A small CTC image transcriber, trained from scratch.
Data: trained on short English words printed on busy colour backdrops, 45211 training examples, 23.2 epochs.
Rows from block 13, named by matrix and row number. Rows with one number belong to one neuron. Each number is 500 + 40 x the weight over its row's rms, rounded and kept within 0 to 999. All counts start at 0. Numbers have three digits each. After the name is the row's rms in percent of the matrix's.
# gate: MLP gate (model.blocks.13.mlp.gate.weight, 160x80), inputs 0-79
# fc1: MLP up (model.blocks.13.mlp.fc1.weight, 160x80), inputs 0-79
# fc2: MLP down (model.blocks.13.mlp.fc2.weight, 80x160, transposed), outputs 0-79
gate.76 079:496521422499441430502590505485519527547472475495418456542547453464540461523463475519494521514533483482456504462486478520539484503509527573486483557515550495652436508472454492498509554473518518482483544524483471480433532478509459492572434502
gate.77 099:561616494535548472524461439546520520533514531520501503483456546465588546440458461462546486497479478519546517502433514445547460503468500490470585498483536433465478494531525494513510489527504488462501433453501460529428527407463534580504503504
gate.78 106:466479466479497499587480501546568479464466486439468557500451509520500482491562480461517492469486559460487426514415418525577525564541480524445475438492567422555474495534536541539519531402530544521501530464512487534506492515471537494459511510
gate.79 097:405531489553511537488469504591477522459570506495513499487494416505404530421476512535506517487473543523520506494507538537503516451542570431472613499429481463495523533482561408493466527480479516489535470517528452529551478509484484467488503525
gate.80 098:514557559451508511433552555496433511482533514541505523498380526428526521427435484519528429469535453484537447433517506497469553455507488521478534540538506456534545509422454483482574523528528480525501508503454547467485498575514541510458503505
gate.81 107:551411496536535513518569540500496461530551517543535486427542493461509423556512534452522506507497444547505446439516469555553498510536538404550483559489473496443530460488512495428483421449515483506543440540459457527492516538495550536499465519
gate.82 095:561450595507504487460461497532531486587482468516451478509456538524470476492528424509520537500458555493477441489473477451487446470595527491444583530489520459525523485538471587511520559502483511531458522502557415488539473421503485544484479474
gate.83 105:492523493490525457523539558542554571511519515464512393496519572492546542530480527381540440538452502575485454493466536535448449532478449446584469523486487485478471494486470521541522439539533481452476501465543530466522447455500500533499503454
gate.84 095:552576472461477548500576476474458423522505486475452559488511481512551533462508481460432517440481589500456467485550495437511521474537569546540467525479523492559526528501544584438460457462522496493458508489477513414559516444509509465545489526
gate.85 101:495508550529502429422460537453533481510595522540521548526500489536545476520505485517504475475485423502565526475494421465512508505490523460544517490480463427506504469510545420439539467536565496511531494423458508496453424489522514618534484526
gate.86 104:557564509496449509474470460407545572499501517429513489441513473532522531579518513533509443527469541520426518485547487505496511512407461410446457560474499444477518492494559511484505536445491501462523515480534532509558518488459494581566530529
gate.87 109:537430529513475547475525504461515542425445470533493423563508472550541438438489511517531469477510459530499454519573564534559552509516451476469551477447527480417540449511509535458512507493431550442502528549521512505427509534564504536494524454
gate.88 095:468472529547584471467586497493438513498522520527468504461440448480569582535531540515474512496493473483475595512535501527489490497539421465526445558478469507481490482548531505594472521494543501529429471481466471502497450414477509460474581515
gate.89 102:521514523428494496536523492583533453486506589498501462489528428516470494508526466513481467543508485514506461443516476558483443454495503513482499429485500555479611495551512478561540464498474454461528447485611512494535515517507547377499469503
gate.90 098:536489512515486482575511497526451490462489495485494497467471542548484444504452571610500533483481509484525486453507482467437535545534489527500566555560518512476488468604462385520506531494529546436428532500540535530494452430489500474454528456
gate.91 093:488542511557485532541483468444531524448456458557429505473484467539547527478482525475500524486436510491502530538585422546412564507514518419507475556515499513481505542472536554464539536501474483407471525507482573487412542461545518520520493454
gate.92 085:460380470479478557560548607469472544518573490478508463550433476502550469529510432535487508468555499507503490519464561523508463514505485445454425471544465518485501598537509510529484401530489485503513497515494518474505515474515442522495489553
gate.93 096:414555548552545531458533480474518499576375505473491436468516595456520541453450529480489545532556467524528508506488469486490503535521514499509469483539499522445456491529499523506460434483489557449463543442521553458459446490585510529501496509
gate.94 099:554482520502516499543495491548559531462499492530504514556404459521493549546452530493515419497471470539514469399556474462519561508589504472516523489485479463506427483450450527495505516455542449440577480492486442537585534551481532497470464485
gate.95 089:542525547589443461509568570500450548513506459506394538511548547467449498494493537550455518533515584536465463529482474503491458476576556450529451505441503490508459527553488528513455460474502550459428496513444495464468528507470461521459495532
gate.96 104:502521540533447471527511538555505456501499513507487406485460505423443539583546412535533523505446452504537488444478489547468486461470510508603408531487535472429508559490517537517482569537500517465493524479554480508480566504501549495491443481
gate.97 099:470532444510506512548530612452460444526421507485567465500509493456487535470517487539481496446509473573493524511471534515541336494568478522526543506451481545476529461469504497508492432463486501463473508494518483489536516535525487535488571559
gate.98 097:554432481545507496563512407474475528445543452520523506545457479497504468486467593524560521509529449469473431505479494522539543491595489475498507476487493477539424546528482522531443514481498444563517504500532536421482478476554554427492570509
gate.99 097:507516511434513438533547512485501568442488514546503453450507471483478543485530529392509512531616483450472545524508498578480443449489547464486518555536506491543497530530454438495463529584518523505473560494497503491454541399478506471484503456
gate.100 094:495536535498521572438544530532574477504518538471518398477480537490479406463531540507545465512448526432521531461463592398468489476446497472512575509461469459508503507465468494450506501529481484570515527529536496458492541506558561537513477505
gate.101 083:555512475532489469475492542621525513486518495555492441539538533551553429558552429529471458567471510530444490529510475514515504468546472482467464435468492449539496436516503531547452482462539548518484576489507518486435521551468452490533468427
gate.102 103:545515464434501528523501510489476530522454582461474494478454489495476506446492547516537458553476496545574493538467525483451568487605522489517427547467490495475522515473483504498522503463449421478518512494570626514479462525473559495469425447
gate.103 098:518506493478435529501528482514468483511452469498507525529500393545576477453466488439549474442490507479560424504500490577553501475521482482564470569454537494524533564527552525519573428544459496467485485398494564454492506534522510526454515510
gate.104 084:521485429571484516481491495531584531496506474491537478490464413492557517520515591564516480519536473477539509586523451460522498486559481555485460511452492537500534480452534485539441452467437614533527452432484508468496508485467501478455477439
gate.105 099:487514556452500494573454443491469465484504516493481508581524556432506412499495545515545466474435538473495574453454526553466522434498489550510441550486476504486506565496489448481513506519407529506463535490513496509460432518512593576513543525
gate.106 109:545476472577545471516446517487497451457546447573492522527545471477537510420512467489469517533501440457501585518533531559514426498531511535556485470547510402438467565527482535498442496470505458430485463447524559514539513520480465482502488558
gate.107 109:505497512540485459516516478452512517467496493503507509543503527458485540457498495459502520444506540528513492511465499609548530549454502557470534455465537521507516408453585550474458497447462520495475456423485482458516414635497563515489556487
gate.108 109:568541440450460482501528560509466475517539561496473531521530483496488521475479563480500488469590502524433508493532479508427536564505575480434425505513519473446509530395553490444521459447544528552474446502538528528476457535458530476493469554
gate.109 099:446477496460487479485525572451472531492548472425483451447532497533558496562507530462554476597601429513486503547412481497490468499478500509456572579490500463523514510481529514419467501520526532501472505498492496478559539445469543523492444555
gate.110 098:499474485483466542524527523462528522427422563464534463546500460552487472553486489459452477460528528470602545504558577541498537496499485502467471551510400482510515532476444553536505497520534512476414513438533490511524403491469456478495525553
gate.111 092:478568467499444541448570483553525490532576461444495461532509536495447483549519507542515539471394515511553465499529480513489477462485510493501540552476522570456524517540432506480503473403511489522489482502588526471534522517442454541408494450
gate.112 093:490472504437488455496479551478444510481576546518537464475523524506482517549463556589505513451526600504539420562505539558497561500473570434451529549393513530495451460489526464458493474520530475472528484532477498527442497488444450497492504498
gate.113 098:508507495499461526503521436518541485437472470596557502490518490577492531483520504493479448560517473547460544566562550515482480501491525503513495511486513403457422569557473472463521506382487487476462448521502512453559429472500555495560496498
gate.114 092:466508566524509522487532510517612516487499512540437477488523496476518463510553543468470567479445505435528501586511449464554416543510497515491486525476475488474515485556519502482451466488537420569421410535535454515423522459478486531510539474
gate.115 095:544497502466483513529519546525473500451488519556452482513500478559515579530533489457475445519592552435503441487472468425457533506513498417501465482502543460467494556462418527532480444610450540521516520489516486492504525538580483460540446474
gate.116 097:481486470475465475513509470438451520523517449498482478477463536578501503445552528550511554515507471530562474586492519475430569492479501465462462481477568423567553443579565521444516508533429488495510519535490477573518507497464486521438464441
gate.117 106:459556498531512556488427545475530487478513524598474542519446546532476470495533485495500477498510493517480504551560471558478488495551543507500416517552462504441483431503510509471461436540496568480444468538449554420544443525564459557491456447
gate.118 100:472449498490467514476507568441455575463488525503445504517493502513485603474469571474515511465477485488434531571487477479531504454560446463551417439495459527553481474531514476494556535539535527517535457478577439505451512493492578482534551452
gate.119 099:505476388465528509474467564443473515535503494494494544450441525473407500458521529527511538568506463521488480490494519540553577506533473525556543515574545494415529505544482510420518399512490513431493481495472514527478475566539455500489480469
gate.120 093:503461502496481580464463486471444514468502527454459478436583500471549454536500556481418459439550476480553565528524477494533488521507506570546457526490467503431605454540499483483608523456485495542510526520508498467549525478466479458488491549
gate.121 097:544492496514489441547508483508452506450502470526513549506483467544480519448554585492513458519487489450483455510536461428513534535484489457521513495443420477581479517622492492495472523489509487480539489453523527495377498601544481525538546534
gate.122 094:545431527522529470475496587508563502431497459520473488495577532477518460538575523523487467473465465546479455581506468518454477512510530566534489523535514513533515500498442508551492573470521420502439500478491507438561468395442516533479502450
gate.123 085:481566544545519443578559518589514491502482454479521503543517455476491574477515512544408440499519509493536523471443529530538536523495438514490511542494464472477540474511532492494433488488489476450489483529584450465542422542543485445555425453
gate.124 102:541552483453534449499421528519560509462475538562490480517529524524506440431532464576467492485494496510534519434449533539528524496471446510549458502438557521519528535524453501458493558566527473487543406482508486445547460471525571524410480505
gate.125 095:515481426490512489509482473421493554521522439480499448484579449468560534484412548415470524493562535498519490484494548523504479532434515481505437502434523489464510518527479533537566552518504540432576518440511546526509473486493444545535579509
gate.126 100:476526513462483497528484512498442528471383589505561488522469520606475533435482496510602489522447464529550519491515424495474569505464512514522508478525513574492512509517510510502529526460466550466491520489432549423488506418517521506488440488
gate.127 112:482585538465534529520454444409495466465513567484512542486441470437486464561534475412523532476586546506474496547535490480560542545534566511487538462493459465510469492531425565503507498416507498541502501477497477475493457463480510503548464562
gate.128 100:523491591489461528519519504506524481546478491538614492559471516420536451519475570478458486475512510542547422454482535525457454517533455513483439425555486547538517493473528568481494424572494460496520477490517431449519469502487486465557468515
fc1.76 086:491506419562461507510532492474477545549485522502434483477520448472581510467464475578415475532501444546458478462456429528529524514530487529406535509490559525615447470478513495509502517530498549481484484498503478513500528553545465491581437505
fc1.77 097:540621481521519494566474437518534510555526519522500501505450569460584553458451465494514512487516472518523501512437510443514474513471490493465576491463515426437473483533574471500489493514517510462473428458534480509439533412445545554525494500
fc1.78 098:458533504541511467525426503635509529462468479499499485461546513509488456538560420522521558514447468489463563427433522524517570512497499485487525438488485468460545588481495512543439576498487528521501431484474484505464534515487492546433495510
fc1.79 102:549541497502492481548569526506504461500533552456462437527507524533503555574593470491503534480458542476474483491476526456557486484481473560507450519466543462432463449431472509542470426521498448564536505441525536430474474540469533571494437536
fc1.80 104:485519506448520509481535524481458506472525476551579513552490512426517494484421521473526495490549437518479476479590518506451572441464528501445509507548571477515491480436464551516513541523522427469527445538441529523468474540481607415522492482
fc1.81 119:521439436552508479492517488419499489519535555535524531392549491500497426524479520471516445502472444566491480478532497565561548545567551476531465530480547473477551464479532509404527454495467485510467473505436488533501445523501529594504477503
fc1.82 093:483532442527491548468507520496481537432494505486526489496522480476537531468520561503496455498519489495522525478529529540484569470339493497478468576467511564511495528555465430480472421486534497453518491510469617517467522537506520409503548508
fc1.83 097:531494512502532504574464587454434551529558489411463473465482555462550440527546546444517502460552537535491462507500502572439477466520483513492494541524494436525523491537494421463492445539526505452407587522468504488483496469453528516501529492
fc1.84 099:487502483479537554548466468505501526508484491556580501645513516510500472518500476489484493543466455477475518514506511433453505533472519476500553485540487507437459393513406473587510499496398494531533506525485537542422524505440491502505512534
fc1.85 105:556552454507372480508504547520491510530426541534527516510520438535442528524483458456525428503525534497478486500540510489445479463498487501484483447490606487519480505568470487552540568438505536475483561559462445521456526528448479437486541497
fc1.86 111:526543519472519440451578528530540413486495439560528482511513490452486494421443498535572555452579537482495516512502518464435501485502425569573525493497492498516500448565479509486473444532493521495521551542548428466433470491497498468550494462
fc1.87 099:405509511476514487456533561523523536490507470562477475500484505528545374520485444466444511489528503464496574501486508495492504566517544558543471551504486450586490494547534533517509508539576466503443499479430483467514471489540446533452503403
fc1.88 095:514548537518596510543498537473528506522501486556501495424492470545467458545472506554516482537511521493460452492420512554441551479490520505516482422478485440523476549458575520516522435460477543480516501503487532485540384482498468557532423577
fc1.89 101:482481506417514479560524487559519464489508590508534455508509419513494473526565455488495479547536463490552453398519470552513431464536531536489468453486506525501605482549511467522542452470475454467530456481571521511547518505511544419488472501
fc1.90 099:509575545567445518494543487497514494382519491512463491472558514540524465525481515461507492525503465492510497503480358537500567450535579499511553487576491543450523536479463494489513485538443548460473535498508456421447524447474503532517507477
fc1.91 087:498458462490498398476479586599523476461490566525481472523528487520465441582433526545525484466513471540437500517506504482549482478507434569495481532504500532495502526481444525424538485450536454425484585515517477544461533508487501518502434532
fc1.92 093:515399469525522468643520516475483521464572469523504558542496499461523508484505423518484454497572433500447482558496559576529483457485528478497543464492473475486446557509507532515459477551493496476461476491483464456540475545470492517470581539
fc1.93 100:512563519483455494486549446497482534537490466457523534433524469519526437438544393521538556513483566569491481506427530466486511497533470468490489506571504443493493511529479517442507479519506386486517523521534442580566514524506491520460550434
fc1.94 094:513487535455469510538531476519424517419486383493555530537543522547518566468455564521541465510500514471543420500583480501503552509466515513495522524455476394514486535432481441484493550495534521543485490444557485495530509549477521432499487508
fc1.95 093:536461505583485529524568541536447486513516428576466592491458529487457502529527515534403571484498511524446457494541471496475524539526531524511462519456509473469522480531512506540453428469556536430429451539487455467465551533493532501448473529
fc1.96 095:472470507456455489437456475483507557461497490495504528441473484423470495517492455519472470555525473495534459552500527444536517543406555547632507501512491440502467518494502538579496587484504579463583466512477482454521469552487528501511517506
fc1.97 101:584454574539535504503491481407499524541476518563520513500495591500483494470540456438468467466499568404563549478517542487532521499520488488430534524532485471508492530511491461456470441491456491488506504500469565507488469473376509551520520552
fc1.98 097:457529440466529496477553561504506579490497513437466447534546478512530567477550408527442461469512555463520568534459518565508425480456451503470490487486498594463479510511502490471544481508480584469506487518495441564549459469464495569504493518
fc1.99 098:492542525427437493478540506547430547476497477491502480499490507515467489468441514506482476507463442458425505498503540569477470555548561523563508534521467474490546474577517454533445627537489473527416514516448507515495547513476571474463448534
fc1.100 094:529413432481502598505496474507451489476533429541493560497456431482499537520504521525540540501583470518525532531524367479493530483568524514487484552451539509429532493496527509570492435459546477476542523483491529508515494498438463454498486532
fc1.101 091:513477482546511490495479511589524516538518457561493419506507548560545401564546486547493445568507505497476488540515504466507492479507463547496451398447448501521488423486592518504498537471516547543527495471502464524427576499486468509490504444
fc1.102 099:544535540484462443556506413539509544441559567465567520516453476518516486514559401472446502485535528547446487558443473467561443531443480507500497492519499486522529578536457535531467465503538532506509498488513472481543521472486522498396460456
fc1.103 099:528510526501480540522502518513454487436463478523480534516494382505510515431504526495534563504492586449530458491484539479551530460487530460586472533433505519471522549496540507489540416550479515498494441472427507439541554551448465541486520419
fc1.104 086:465530608403501459505512482496448503509503527531479545470498554505496471487514421439483534484506538520478469390497534560473508496438535472501538476529504505478489517554440471477552582515563402458504558536511485560506472522496482492502517569
fc1.105 106:458529546414537507577483477475463526469514548542477570572535497413467514512441535448546475469498474527513556510463490550459593424457512513520484507443468560529530537419499502508497498485541468531444528506491458430534480558506498548500472497
fc1.106 108:456441539461451558561480583526448527543492508454484457544476490467435506493518523508526511482493530454508433418468481497463542524550539465426552497483468573500513555463543499453585480551457465504499566533489459583472508449544501489469512509
fc1.107 105:505489511453522529491490463535489496531496494467452442445485475575536452525494518550527464545531511509541474465509500419524451448503465477541429525540453451493481566519458477532554545542505486488510582587549515536479548380528472510479420531
fc1.108 101:481534427508479471496471528504477488457465550464454570485483476537496517478550547517471441465487545490505518544543430571475495570527548469445387474427535505544455506525524494482533524441501484508560457468594535543552461510481545495526549463
fc1.109 097:495478504523479507534529564514483437532512519494480490434497453536434489569565507453528505557562472431560553418510476497471481445457447424467497577484462472517520518498502494469463531481558486445580520471481552485547573480511482585507492530
fc1.110 101:495454573503519514504466502516502492525595485501436511492515507443527519457509566565553439516462494490483593460399502503433456504518504596461552512460494435432483492516567484502519445499505497467574536494528472548465523482492491496518480424
fc1.111 097:490558483506452586461493478542499532511561500456480461514531502496456520578516516555501512458410478495574467498500539463442451477506477476534530559461485535453498522504418528482493452412483499542489572552602553469467541529440494517470496495
fc1.112 093:478520515503488451468553457464489494535406496504451505569457453472492431509552446464478492523501451503404570444482504465513430477512512540486507501613482465520539469526534552531518507491485574554464530427509486513558503548530557519557515503
fc1.113 106:486554505531525479496433491496483521591530574443482516493490506449492489541515513497523515423455508476550453490437454443555508465512439473444502489498493581533554417470464541507504473618514500535557560480498490529435574506510474510505460519
fc1.114 093:483509448486509458399528452558547510527474518484520470532511468551506483539476583536505447510515522437501456501442503601534511550450492579526537516471510550583428508503486536491486466581487546490441476476505500449503548477468509453434481458
fc1.115 091:541516558555433456537506517530461503482478540468544498459476463482516474511489473472541430507560539488490502492497427475435501494532528528482464536580483511485549517492426497480532467584539490481495518482543547601547508501516502486445444363
fc1.116 099:528502505471486556510478469471478521483492456475493526466433546515482535463477597489488484498404441558550489563462517485467604487526463484424516542462537446556566482545521563520481539517481453505526525571489464495567487498523492533446463434
fc1.117 104:519495519566513542475509428493531522485513489463496503495498442488445569526470508441547503495481459483471515413433462463451473449473562525506514490530525531564584542504468483487533596507485529450590541446485545451499470508464470578570521526
fc1.118 099:506524511468496508454445489472442530412528543463453539526589475480471508515502494549468469455440510556544450506465473542523490420489467546466476429458522487523444473505534513555565504481481504573534500493547516518561530448456535593525576501
fc1.119 095:530419442478490523443522491466476486556466448512514538436532512438442550470514534516548592507484501518532489435469487527555597494528507530532529422589537544480488490487479486459517421527489498479503511493513572515528516489533419453520460452
fc1.120 093:524565553481518421516546515553567487548465505533531538542469497532448554472518413474571505530450518478427474532481476513513538479489533405453563507486551480557440517466501528530449467592522443470475452504469508523427484497486492509533512479
fc1.121 107:501467539448545447521468465546509489457517496561490525518483469534444590480495577512479445460509463524457470479547449462475547560511524447561528449414442485528498515564519534435484547460498492497562489481503530451429489566552491508474572516
fc1.122 096:489471493476442429519454465506491415521446465465460500520549470525410577501506458492538462557483504519532462556492525587541501479554559546501472514480474498467474580501498454476514513566456426551492476508545567520510459495482522534567434494
fc1.123 085:530507464458483519425438497409537509447561494530450528478489551548550427511494482384536537532482509522526461511557499473502514517528539465545480464521560450479474482507501435501571518523530523522567495454423496523443543451436515541526505491
fc1.124 106:493449559483519529495523429476445520498540503437487515501479518504525570538443470441488489462443467522485497554495472509488498453474579457440539514561501498506516497461641557548511511459444527518467548511499517540404525499466501528586498480
fc1.125 100:495514473463460443443532512501504495496529503494525493539430532508482437590575521555582515522498479514495483510535500550454471449578456527529523516479492504548480466526512503481441362474518494561500488513516481528413479551492564459478422503
fc1.126 093:519457488556519513429521465526532477510611437545416533516465462428542477526520498541460537488531511462444478538533592486523410481499514488506509513508493461546508448523483478480490469504499432535515488516538421550507472603466455512498549502
fc1.127 112:500466505502428422428566507567585571477524523508475506493486504469467483452485545577532466502386467508475480511455471478439490488507466447492500515512551493475517555497597508480514505541481523470431473579506468518546552485526537497547540476
fc1.128 101:495494505475535522428490513506569527521500486471446424461498502551439513465544417519521600506510481464481555529503508441558448550575520530457541523482499481460542488553501435580536487411475566481483512489500520578469517446528481490460501493
fc2.76 147:480472439584556441453484520480505510471515518502448482515556453371496502530488466543487499430487504542549557524517462510494492471468482476477478486503483434485433493496470520540561454483592500414553489585492488451454521518425506478503515494
fc2.77 110:470467566529429492440486573488454528490460483569485541499494492547468485459527522516536553540558518561487453523444472535538496549525505514469492454433520538456489488416468434512439417506406508474474473512480534507473553501511469585552494491
fc2.78 091:517500493508507512497607559519520503536508483526498489526552463486492493497538376522453491508489491522514477510566547476473502546532506487430495457562500503460544428474544546482561508498513534562469549539470584478485481493577481532618458461
fc2.79 092:425519506471411503575481598544573524436499539485510505425522533480504535471489443556538479496591532484514416489509495503518439524445498506515542483530507520488541570505551464487524515505512506595507509444525511529506508520450506464509474419
fc2.80 112:470484487508436495533485505513533507462507531498493448529444438442559520548562501483501443495483501533502571525525595556490482483522497532471516493459519463534430564488531475453503544552556497489428468548495523531496472495606456543566436417
fc2.81 092:444496494527559501500490555484587513493531507476486489404438531510490500522572515473584529508436494488538503515584499526444545535520433487567544507535516538497561485461485460521493470500572490512425520441502539469493469562494537515563463421
fc2.82 104:552543495450518585491520497507529533459544652541568476466496467472515498511517499506562506419465446485489511485497547485474495571526426490454548516439478435518521528460511393492529451464544504488453507506486511547519521512498465526475481474
fc2.83 085:449551515448462535521464520481512522458454516422450502479522550531524549524556563460508499443511460540520511549458444506527597526545403481479496523513529479508484498510509585499477437467542469534473561553487504483501514464572531561560460560
fc2.84 090:514441519443538560430497581515505542556498515512425522534566489488453477570532436499564573507540484479558514495499520460478551565511456495560503517530508562511430552493515460532469556512506457429475471518479480516513562475423509450509522477
fc2.85 092:572531493531517472523529422477451521502442504524494502559507485462473512489530474515475417439493492499502504488516512459506473521540494456643493529465425536455491528530540448541500491514485483503531441562465467541484495460490535445632514551
fc2.86 110:500446467501488411491497436541518539471522504500506476508522502505507518423481537399511498414529478439481500537447480530503519458559514435534468537492525393546459495501476481493434440495547436557465490453496457484442436468442476478540499529
fc2.87 088:453509485518488502493506549491508482526430522489540462570552463512509535446509421521567499443543434546480522472499482517504444490448424526529528427533443553532473548532516543418507514522502524475435439545509468468544513525593486475511578461
fc2.88 079:443517440514464545513470491505478522532540516489473462466487512515542569502453534441450472529470508477535478535509384524533502570525445512478566491515508544521499490514440555528560491458488464454446559492531487523541516474459566431418409457
fc2.89 118:447517477499514497644480467536494469474484516497423503544447515515527491549507469560463496468531525624442500506459528491498453507480517519569492496550484456498571427542474566463456454513535463474477483460517456522425468540470511476496517515
fc2.90 092:551543469422458479478532463470583526543524488503508540470521481558498479485505488477485540535552428543500469473429469522557521489492513517582537479472545429567434465528547502538519573529484489439561517555542492497481527440564493555471443474
fc2.91 079:464468484435454573506496483522572478570519480484540458545473466412460531474465479451483486430428491524553520445579435468517466416534507495514476479501481453491556465560543546435463491433537533475529491467469511480457493490465472471490491445
fc2.92 101:507522611514468521504486424441499572468500452518505503537576490510513522496470471422526569579471522395432535529513489548503592517531491502589489512510501450520462509438440480531503548498533535476477489471486539499560498504499531515505464493
fc2.93 107:415484571509521513513481499506508471530501508471476529466494545517512485512516463497579514476625517520482474575549438570516499465528411484463522526469528401533429553497577544480520553468488553515467506485518520539556541520485466498535541471
fc2.94 111:472517489460507481524468508546553481531494559469460510546447509510492508529594509483615482553468472455550568543463511575554507439468507515502415481440462497485482511498549435512557492502493404491510511559481435466557513507508557530483480482
fc2.95 102:521508489455455494516528519469456462479499505444542544494574465524492442549484584498419489416524520566531526522448497530475500521539498484505463429535489532427466497497477485471490580530451480450511517502493479431474512461520535513611453411
fc2.96 104:494512505549538474499447474519477469543539470539543414465509473526504435540487532452508550618438498541534475535523505548490487548511516511482488469469493423478548599473556494542472530483461477467508517511495548495478492604502484503538417575
fc2.97 098:516502501555525514444525555550515478521578467453539435531533593474370474575502517502514520542458498505540473539475499536546496407485570543528470522493485486506494477526438488518478466545469517512486524493509411459518534482506476502584512454
fc2.98 097:427525522510500537478439497554507550473435449550511570441536547465447538405544586466525500539467455527485517537482525528451532515450519546596515519501454549522517498421464462513451558529514491490471516487475534506465504459557513514491439517
fc2.99 097:601543499559517522521431528484536525566456505542542471385475480535502485505515527507518534473518523508543463517461549525489407460523443522528489516459528443552483489534518429465529474581500532548509563517479548498548549485533561563502494509
fc2.100 086:526553487565458535533510561425494491513468515500564474493496472492547497503463541562519501463563508475549587532512461444562474544494533447407577533523494536511499527495589524511513472459451506428578524569481555471498504517524514500503561516
fc2.101 087:511505469500516476483549515459514526509470475580525477551561474557506458493481484469525458584486618459577513496461477524505495593555469471557566522533578480515500520554512561551508477541494535558508490421519491455523507539477495468558529468
fc2.102 119:486598594544472515529518496474540530447453507441533514528448469455558474505453465550492531549578545450484454511484532562495447483476500527546513495495519443507478460445542525550523499526497467486499633505484487435483476459455507472510492445
fc2.103 090:543459507509506458481531503569426497483567512501552514469576490541508493543428492499465435566491482495403522487489527525502502462523493503466431460479484475482545491469475465476531524499525409489454577492499500538534387547588543528468487533
fc2.104 079:557494406534504543517507482498485551478481535528501468473520524414574535512567542514471490456515540469445516608462530568533480517501545504519486491519520507466546528503467540528469508508594453502515446565502528537447406543457494546454467527
fc2.105 090:527465473477516492466508551522595507531421569484513426525482513495553493407489461475441488502516478496515573554576416414504516524520483543426457467523513523507480499458476505516509450574475493472431499458513472552505464537513462494461490557
fc2.106 115:501515467508498485516467453458480483492450480469590469513548503477561525515500537444504414452462490436485528521610490582557510496478496486534511514487512502511499522467478481456415441598449492531567510481420547483479499460479528435492504436
fc2.107 098:465526545468541487515498489462472477460516438511548505521550429536427466545517523545514563484484495537521486476503501589529484529530579505544486568523499441469490601511524514442547429454512504530513523514522546551451495600451547472448465520
fc2.108 113:508498426518493511415594439488496478481538523473510476491456464557540518388516591448500479497525492527501484506489493480550495426522421515434564449545490522516526590571466470477531553540489525499508533502479502480530508527484553456497513448
fc2.109 111:444513563527544517457526499453533512478554482524518479466495518485490492463449450567489460511538466541528498576570520434479554574430495577557514418474522529498491569438550512477492479415495527520493492536448498440519579516533476506516461474
fc2.110 097:448472526489480469441459512507543470469536511533417535541555421487541535521451450497457472474457496485529539517488488488537526493481398457482523505462525532535469553462546507492497554550464586472448450496396579516507513509454571460503470520
fc2.111 099:482516513483577509513546499476517515515421532478484483435455466486534471400481511423469484548514534472471514492505498540517430488461489432462464557518557495516516525547601551554504545417511520533574534551518555452508496534530494451553519465
fc2.112 107:501520514544522492411540523447445533452530486483532432502468514498512506482457534530505568470435483405544530418495482539477509509479483491516531464520562517521512519523512439499562558511515498517538450528481413461489473385475547587476509534
fc2.113 111:512495504426478448579496480495507555490429478458503498524557529534490509583514495506494490411527484458504455544545516524490491494504448484483481492471572566557528570399463469490519462627479464453462520470461516504485498481529440564504518501
fc2.114 080:507499517469515516571434493521517464543421550583488456498524484524527560558523521464497461438494521505524467500541452517490464506481519503488502546483499455547492433453493436461463508462475461555562492429489518493531547445605480439558574555
fc2.115 115:498487553557449479475571506488525393550467559472502506496505454544469495541446510460460511577596449523444477504509491460455460473477515499507501454549522481463541446496505447547485444495458431560436510497432503526464471503559465500503463556
fc2.116 099:524476545567532523658506493498435457548454487493510500488548518534457517517484483521439532526521459469436503531541554539543527473564461462517429485508523501547489451480439481511525502477527502474547566481510472530519436544500476413497442526
fc2.117 106:522482460476562473530500528509456503427525521517478510490465496497541446544494516474491456558473548505526476500524509387362547505463542407408432500480502518524457502447523527463528512474491516476480449485554484440520489460444476525511476553
fc2.118 109:484506556509515515505473490494465468495475494495513511441437501524502508496435455486463500525491568460512461532431465420477514469484517495487461456514485519528448576448442508590468400537423534527502577394514494496514488482426480526498508583
fc2.119 091:506512513411468514444497479473513472528416482484471535483494498523452392509525466468444459504521386559437522531561475458417486472498463480489407516491493470526494458460557540490487445500471561423544528491459515481503457499485495529470523491
fc2.120 110:536445499412510509431469477430494440507530414540455521529522507538526470454442499520530536486494522448449517506499490452502473469530479455531532484510516521498475371521516567486492529516475488544526567450496471444529409542414514479501462529
fc2.121 095:496503532432489543502548447520496491510596470440447529477392521539550456540524571527522484484520564398508441480520476487513477487498469535476484520473550532520422481562500520472551537526499506519480489504434466550581517535530517484562548510
fc2.122 104:550545505631525504494493557465480495491501474520431491488466518533554449489500509484553455543543529439481534494499518458510479515520510509503459428458489571468510509459440468511467552497543417515536530606529451508571465469447465444505499551
fc2.123 095:498517519478504541434537570435472499541523465502491529553455518539523528465490457547499551593442529457455477516438468574488582476503504481506450495476454470498413492507555372541455497550507457496529466495514489448478484487526545496484553520
fc2.124 093:546528507487435499477526477507491459544443485519475522522543493502544455514559424465479526448477484489526513521470451490583548495486583444504569546466538515466476525530543519501528504534401468465507587507569467484438595486539471503435489541
fc2.125 113:470448567416557528490442458476524544484496533498430533529518517483562481439493560421525471444505510516516577507463426529467438481494518501495482519464474451562490490471450477490491437495495508462374505533517462467475551465469492545548473489
fc2.126 100:467491510528503469510456496451499524488565531487497455438502491463527532526529500490532493470532539400438553557417541445570551521474492458478479500480493529471459514430530556429454557506557508564499424497496491517487517519551551389476511473
fc2.127 105:412503546502452463450514463494527498492490447465507528439494507507517458434497567508435517518463514506536402506460445416497441530491507508475512402469486425433515453524483541474532470536512510481470501446461479433414487493498508448496545451
fc2.128 070:473492490481471514444467491503442537506430454513373477487495524477429469609515471560459520519543527553552512490528481520529457467443477512470505497518512500483564505574510442504510523539505501483573469523473493428462486474521576462587529481